python train.py --arch="vit" --model="image classifier" --dataset="rendered dice on a table" --train_examples=145000 --image_size=48 --crop_scale_min=1 --horizontal_flip=true --translate=0.06 --rotation_deg=5 --targets=["dice"] --num_classes=3 --norm="layernorm" --norm_position="res_post" --activation="gelu" --head_dim=64 --fused_qkv=false --bias="all" --qk_norm=false --parallel_block=false --moe="expert_choice" --num_experts=16 --moe_every=1 --expert_mlp_ratio=1 --experts_per_token=2 --shared_expert=false --patch_size=[6, 6] --layers=12 --width=256 --positions="relative_bias" --pooling="class_token" --loss="cross_entropy" --head_dropout=0.1 --optimizer="muon" --muon_scale="match_rms_adamw" --lr=0.0026 --momentum=0.95 --nesterov=true --orthogonalizer="newton_schulz_5" --adamw_lr_other_params=0.00073 --grad_clip=1.0 --steps=8000 --batch_size=384 --epochs=21.2 --lr_schedule="step" --warmup_steps=400 --weight_decay=0.1 --adamw_weight_decay_other_params=0.05
Rows from block 3 of a small image classifier, named by matrix and row number. Rows with one number within an expert belong to one neuron, the router's apart. Each number is 128 + 24 x the weight over its row's rms, rounded and kept within 0 to 255. All counts start at 0. Numbers have three digits each. After the name is the row's rms in percent of the matrix's.
After each expert's rows are labels from the 100 images, of 14848, where the router gives the expert most weight on average: "strongest on" is what is common among them; "patch colour" is the nearest of a few named colours to the mean colour under the peak. Only what is clearly more common there than usual is listed. The data: rendered dice on a table.
# router: router (model.blocks.3.mlp.router.weight, 16x256, trained with AdamW), inputs 208-255
# up: expert up (model.blocks.3.mlp.up, 16x256x256), inputs 208-255
# down: expert down (model.blocks.3.mlp.down, 16x256x256, transposed), outputs 208-255

# expert 9
router.9 104:079105083132092096133094128133121129100127130121125135118134119130082115123135112091131144188088114156172124102126095162113148168116137151116066
up.14 104:129148170121131129122083162154073145147141142153145126117160139170118152151118139122131121149122136140148151129132123178122146166116130117202143
down.14 095:109111124116115118119102079124106135174169125193156134143150124141172083124141151114154143140111109083095145130087146099156139122129131111079100
up.15 108:124139127108151118151119143141143122105109113112132118088133129156083115127070128101165132139125163109130177134183147139185144105104139134150133
down.15 106:190138102115133110124151106126113113109186148116130161107129158170158139128093124150082133162144105109130081114103115117116148091124111137126128
up.16 105:129176110179131121125154152165118102162127107170095154165107092103102126086122153108116139137127138125135158144146163122059136136122125171164130
down.16 109:140127152115144179159116100103099161149139146113122161154146119113114153174133132136150088119159156123147130099090130190122133121127069137113166
up.17 091:125146131137120142137166108122130142130096115115145138090121146116085134125126100139108143126140139108145140124176087146136152119144118099102127
down.17 085:151126091107150121101106136101107146118140154126128184118105095155124114112105153096109109144142115185160098115107127116113107097122128121132127
up.18 098:102110144087145122197165132107140130174151156182128115087151107160123118137114147150097138147092105110112149112133134156116124092111145135110108
down.18 095:152134114138136114151071151114118144116098099116134103092179118135182154112163130117123078143146138133112109107096143135158143178124084141114123
strongest on: dice: one; black die
patch colour: black

# expert 8
router.8 107:126164089143140086115139136129173112162144090147144094133140122122152146145138103113125115104124163127157143136100146139124155079088121121159130
up.14 109:149157172147099113115146152127132133177112098164137162128089126118159156201092118099112112138148148109095120147130129174142119131108167160193100
down.14 110:126096145108124147123150104175128150130128114088125131138140109147119084131110136171079121110116142138114087122117144158085157153133167132168122
up.15 107:146119131184115120111124165135073117092120162131123165160128127119104128123111125128147113155126118116153122120122128144136161132119100144155120
down.15 118:140108157152135102137136123152146143080139131095123149106135119157127092164125165099116148140118113092122146126155154148104137131146110172141148
up.16 107:110067164167078084092128073111128096101095097097113124138107111152133122137152135094089129103136127109144129095116115152096115116116114114135108
down.16 115:063121163119146136130134119123166152133140126132107134108115162116163139142112123149101098146084112128117113138148102083132102091116122135153200
up.17 084:141148100107125080131109117106137135155095115158098126134133117148147149105167098138090138121162114094124121160157143130143086109157157174100100
down.17 084:140112133146186110098137124130108147098104105121140145132127108140137168196103164060147119108136080159155118135134123137114138115123133150127121
up.18 102:147134142154105114141160178184104138106126109145143100135119158099111129125115096204140145126137117080122078139147082117141118103156148117128107
down.18 102:117091126106110164129146111167138130111060098134133117109101131118131146128136134153138111093146174127110152109138121091148128128120128098123126
strongest on: dice: one; pink die
patch colour: brown

# expert 0
router.0 113:073124116133143109111115102107132066146114126160136106123158124128133092165146194142148115143118161122159132140121112176109135127140147110088106
up.14 099:130141118178130105098108142107145119147107122112130146129108155139153171096097160136090144108100158122148149110151145136105176127123123151159163
down.14 099:137163133112166128132159130105155093130095121091083132132119110140103116133137119132120120140123157121112128120124149139145103154127133113122108
up.15 074:124107104134115124121132158126124159143149122140134151133138149124071149131119134152085120116117153153128095187142092136147107112144075121159136
down.15 071:140154125112123117114135125166119108169104084118149112105086142102164124128156128108143141124153091080150087098166106135124161155118159161113143
up.16 078:147103153139084091137132092111183142077095155126122141138164099118124141139124104125114178124148140179122098125117159108112118142129135124091136
down.16 075:131096121148149128148126084114098115099111120116134088087137169169128171139154105148170148183102163067183122118166126108113125130107095150168107
up.17 105:139147103143101131086163100164161134128108136148092085126066137157133131127107114143118112116156170142133122107144078132120160152142143121155090
down.17 111:134122134098151072127103151105084132162077150116116161151159129111163070102126106107192138130118139143128163137192149153134109151129120104083165
up.18 096:160121092127109168138133136156129138130164116122118149113110143136099108112089137132145133143084098106141138108125149122165089165120117095118152
down.18 100:129125139185095153094102121134153137108094131131140146097176138114140139092144149138173124115151131100115130124127140156116103138138133154099088
strongest on: dice: one
patch colour: pink; grey

# expert 4
router.4 105:104107138126092150091137112139122134084110151158064156128139097153169127130099118085158152102115124080149154108092099128120120118136106104112136
up.14 092:100161080122176147123147121163122115144138115151156102138138127155141128160159154112115137103153126145146126122133114091142117132097173138144148
down.14 096:145128147148124101112138160129130134125092141144106152147160140104177134161155114160146096146156166120130115132155132207117114137117127109100132
up.15 113:137118162082109148190098044111113100142122121123104094130156113151146121133143095137136132115116125170141099125090160126145105087090122124140122
down.15 110:136122166121122148104121135127141103148133105139144115153126141099117113110100137141125146177145111120108134151149097145159169150137125100166120
up.16 107:125150152150146109097107119153131105139140104142074136154128091126124145153138104129154121130117142107144130123142131132081149082122164143132119
down.16 111:124130093129124112139146136129132130171129117130163148131107119136111141085181102117160161133130126107150120111176131170140140129152118147116114
up.17 104:108127113157102133120090162140185149124146123090109114118101069129086114067145106104124131133118142127153155106150119129122119093127128149135116
down.17 108:125134139132153110101152143145138117074106112146116118169101159136077139099115110123116128145174144117102104140111129137145142145125102131142153
up.18 103:114165139137111102177120141155116091125146155160121146105110123125131129091116141145106167134127117093149139133088128135137135146102118120108116
down.18 111:093121106154134108136167132120144138116164128136137138141170110120121128156100179134114129150148137135146144129121124102057165158106162152095136
strongest on: dice: one
patch colour: orange; red

# expert 14
router.14 108:156157148124142120169142135110095117172140087139123126108093107158151169154105161148129145144139180117158151174108138127146142109149116114165119
up.14 101:150157169123117123127136127142097137107118097140085125110120099092079143122166148135123114177091094119097172116139110105151170113114133170144094
down.14 101:113152136118153184144128136129160167132109131095161124112092137112083131156140135131123123141142131125192141133114164103116114124178138116116135
up.15 088:121091130121102136137112117166129112129107106106108159139119086082092131104115127128176150162151139079128127089138084087132149128163101128138160
down.15 092:093131119117126116175163143098141109118131126134109116124135151123114128168176119127093119141132146139137137136150138138111110139127139126166173
up.16 095:094129088125159111119129149126143138123104146107127119105145115116144141171085137119142143154185139168154096120155175190106085121150128122136139
down.16 095:135180168102150161115127119159124126107091089152144162079175066138116129118157111095145114110161117142104149141105108120130158107143178121091141
up.17 108:112092107129139112137145069143134123126081179149124114132149146115098135128107070136135142175173111119116092110157120088085160130100112080140154
down.17 116:120114112154185116154118178167148131139118147092138186106149145104102142130132147111140108137117166125129137180112111100115102131071094153119093
up.18 099:158133148140140163153121099146125145080149152106145109100138163109126111113124174129126104156148115118127139125150115143139140138099167102119124
down.18 105:095151145124111165139145148135155113107127053119134144149178163086147124105120144155093102106134087119072097123140127103113164122096092133162141
strongest on: dice: one
patch colour: blue; purple

# expert 2
router.2 103:127119112166115091106159096158124160139088095104144100107116133139098144099089113096099112119090113151122074106118150126122120090135098157120126
up.14 104:123136108129111135112116135133147131133152132105144115148130139108118096122158120096122136148110127131162136087115118118133130142155157103116123
down.14 102:108127134117113116135080117186163104088128142154165130176170120130135143114123115104144123168139137141123107121103112093160160155143123120125123
up.15 107:087175109112118119121106121134116153113117121115141125097116158135131147138122124145082094147116116108111147141085171086165202118143106123128123
down.15 100:130085116167119132141108125142150128138112121115116098144111173149142100145136129152125155064118142105122162137172101131140132140128107107172154
up.16 106:104124160137152129115142150147136095133144097089107120104111093119091142122140151086136146155133160143138128050140138127114155141143122130131138
down.16 103:130136129075084128140125107089160167173166113155133129173134106125124122141115138043131145128101134127129168115101117109152109147154154080117130
up.17 109:097144129120151153142154132123146142158147153100112076108114148134134133161134108175151158084142129170121122159132125157168141087156076129128114
down.17 108:160111136140119124123063121138163122091144124127141139145154145105116130123118096152107180154111142124101115111167072097115059152105153138123153
up.18 101:161153146099167081092116145117139137084125111199113157121138173147116142116083139137140127131145148133072173114102130123122134143132133088171147
down.18 111:147140101149111158127131115125171068108122136138105142199124162123137124118135132146119179100112105128145121128118102163148137117119081167140122
strongest on: teal die
patch colour: pink

# expert 12
router.12 118:116102138118125178162112119139144165120103150147140154160124129157111110176106161156134141120115107128098135100109123146127103140124107106115136
up.14 078:174106154111133148113101128136134098134143135132134102125130113119085144156082106166112116123157142162091076135149102153156146169101151099132120
down.14 077:133117092123127130109112100131158173154143144136183119154103126113109155114117155135086143141138142123161142133162108163130117150135098164155101
up.15 097:159125113140118084143133166139137130126123140136141181172106152093154137125123146106128116142139128110109115113090120142135101135150101102107160
down.15 095:111144116153126108128086167139160130130140082168123126145116128095147095135130132130098159083148151198158134149105128114072160140118181143109127
up.16 092:162141118110139128137122116146128131120176154100131094107123118107074143136137118104115127172092129109089092136079133116154110136124129131176130
down.16 082:158101105124121127148124109137095135081106073122139125118157120105127092157129162139095162095149122131135113069127128126145116128140129119091101
up.17 101:103116114105125115089113114127133193106152144144110105107124107132120091129116125122123167109102155172089114086109108193124153133115097108131109
down.17 101:109171114118090118144113137118138125164182123053063143136141180140138116158158134136118142137134165102165154120139107123134102159102135144128143
up.18 099:105156148119129116126142109159097152101103111140136158181098117152146091121116126153092095133145082136135114124121149149158143131109110130127126
down.18 100:123145163108108114128117081128093149112136120100098101131140106148141106090160093111116086100146137113143121135175123145078152120112106103118078
strongest on: dice: one; teal die
patch colour: green; cyan

# expert 1
router.1 096:144108118127153144162124122142158136155111168121145109086164141114133108118129112108135129117118131140118137119162090096147096189156100104108130
up.14 106:102152133135104124160118104164111091125150128131149098152139141135137135127105100148133119138083119149144138109163129095169100179137082111125109
down.14 109:109107128171109112132145095161168156114103115128125115158170132126076145186148116120143084118142145145100081116148110111068118095117101154104092
up.15 106:159181123081117152123093151122130120122134129134117106096120165166122082152148133128109111129152171098143110112132110165086159154108110060105092
down.15 103:110115125138092150159137109141110128135152144121146147133139119138093045122131136151148112102138136173083181121101159114128129124133147162113157
up.16 086:132141117126159107104158130143141143135169141119147155108129139160141109109127111108130133141187104121146154107139128090199150124121122114131089
down.16 083:122119117138138137144143104123087178158081130118111139151134136113139140166105101156142154144072137109114094100140156109153139130055131108120148
up.17 088:102140112129147139131136169115112093155121140153155100114141141130092149145123142147134145145107121130132149155149136151141152064186154119114157
down.17 096:136139130117133090170150109164149111128121120132090124138095103115126125139129059113163113145115169168127102132094165110114116149150155121129147
up.18 097:123152103102126102115102125090152107132107167126144133122185131091119139145065154146114110148164133120113185120120093106124126114119120186135103
down.18 099:122115116114131084136115112114166089101157134116066133109143124127098074140122121137128181114150133145138082107185081137129100108112141152134120
strongest on: purple die; pink die
patch colour: purple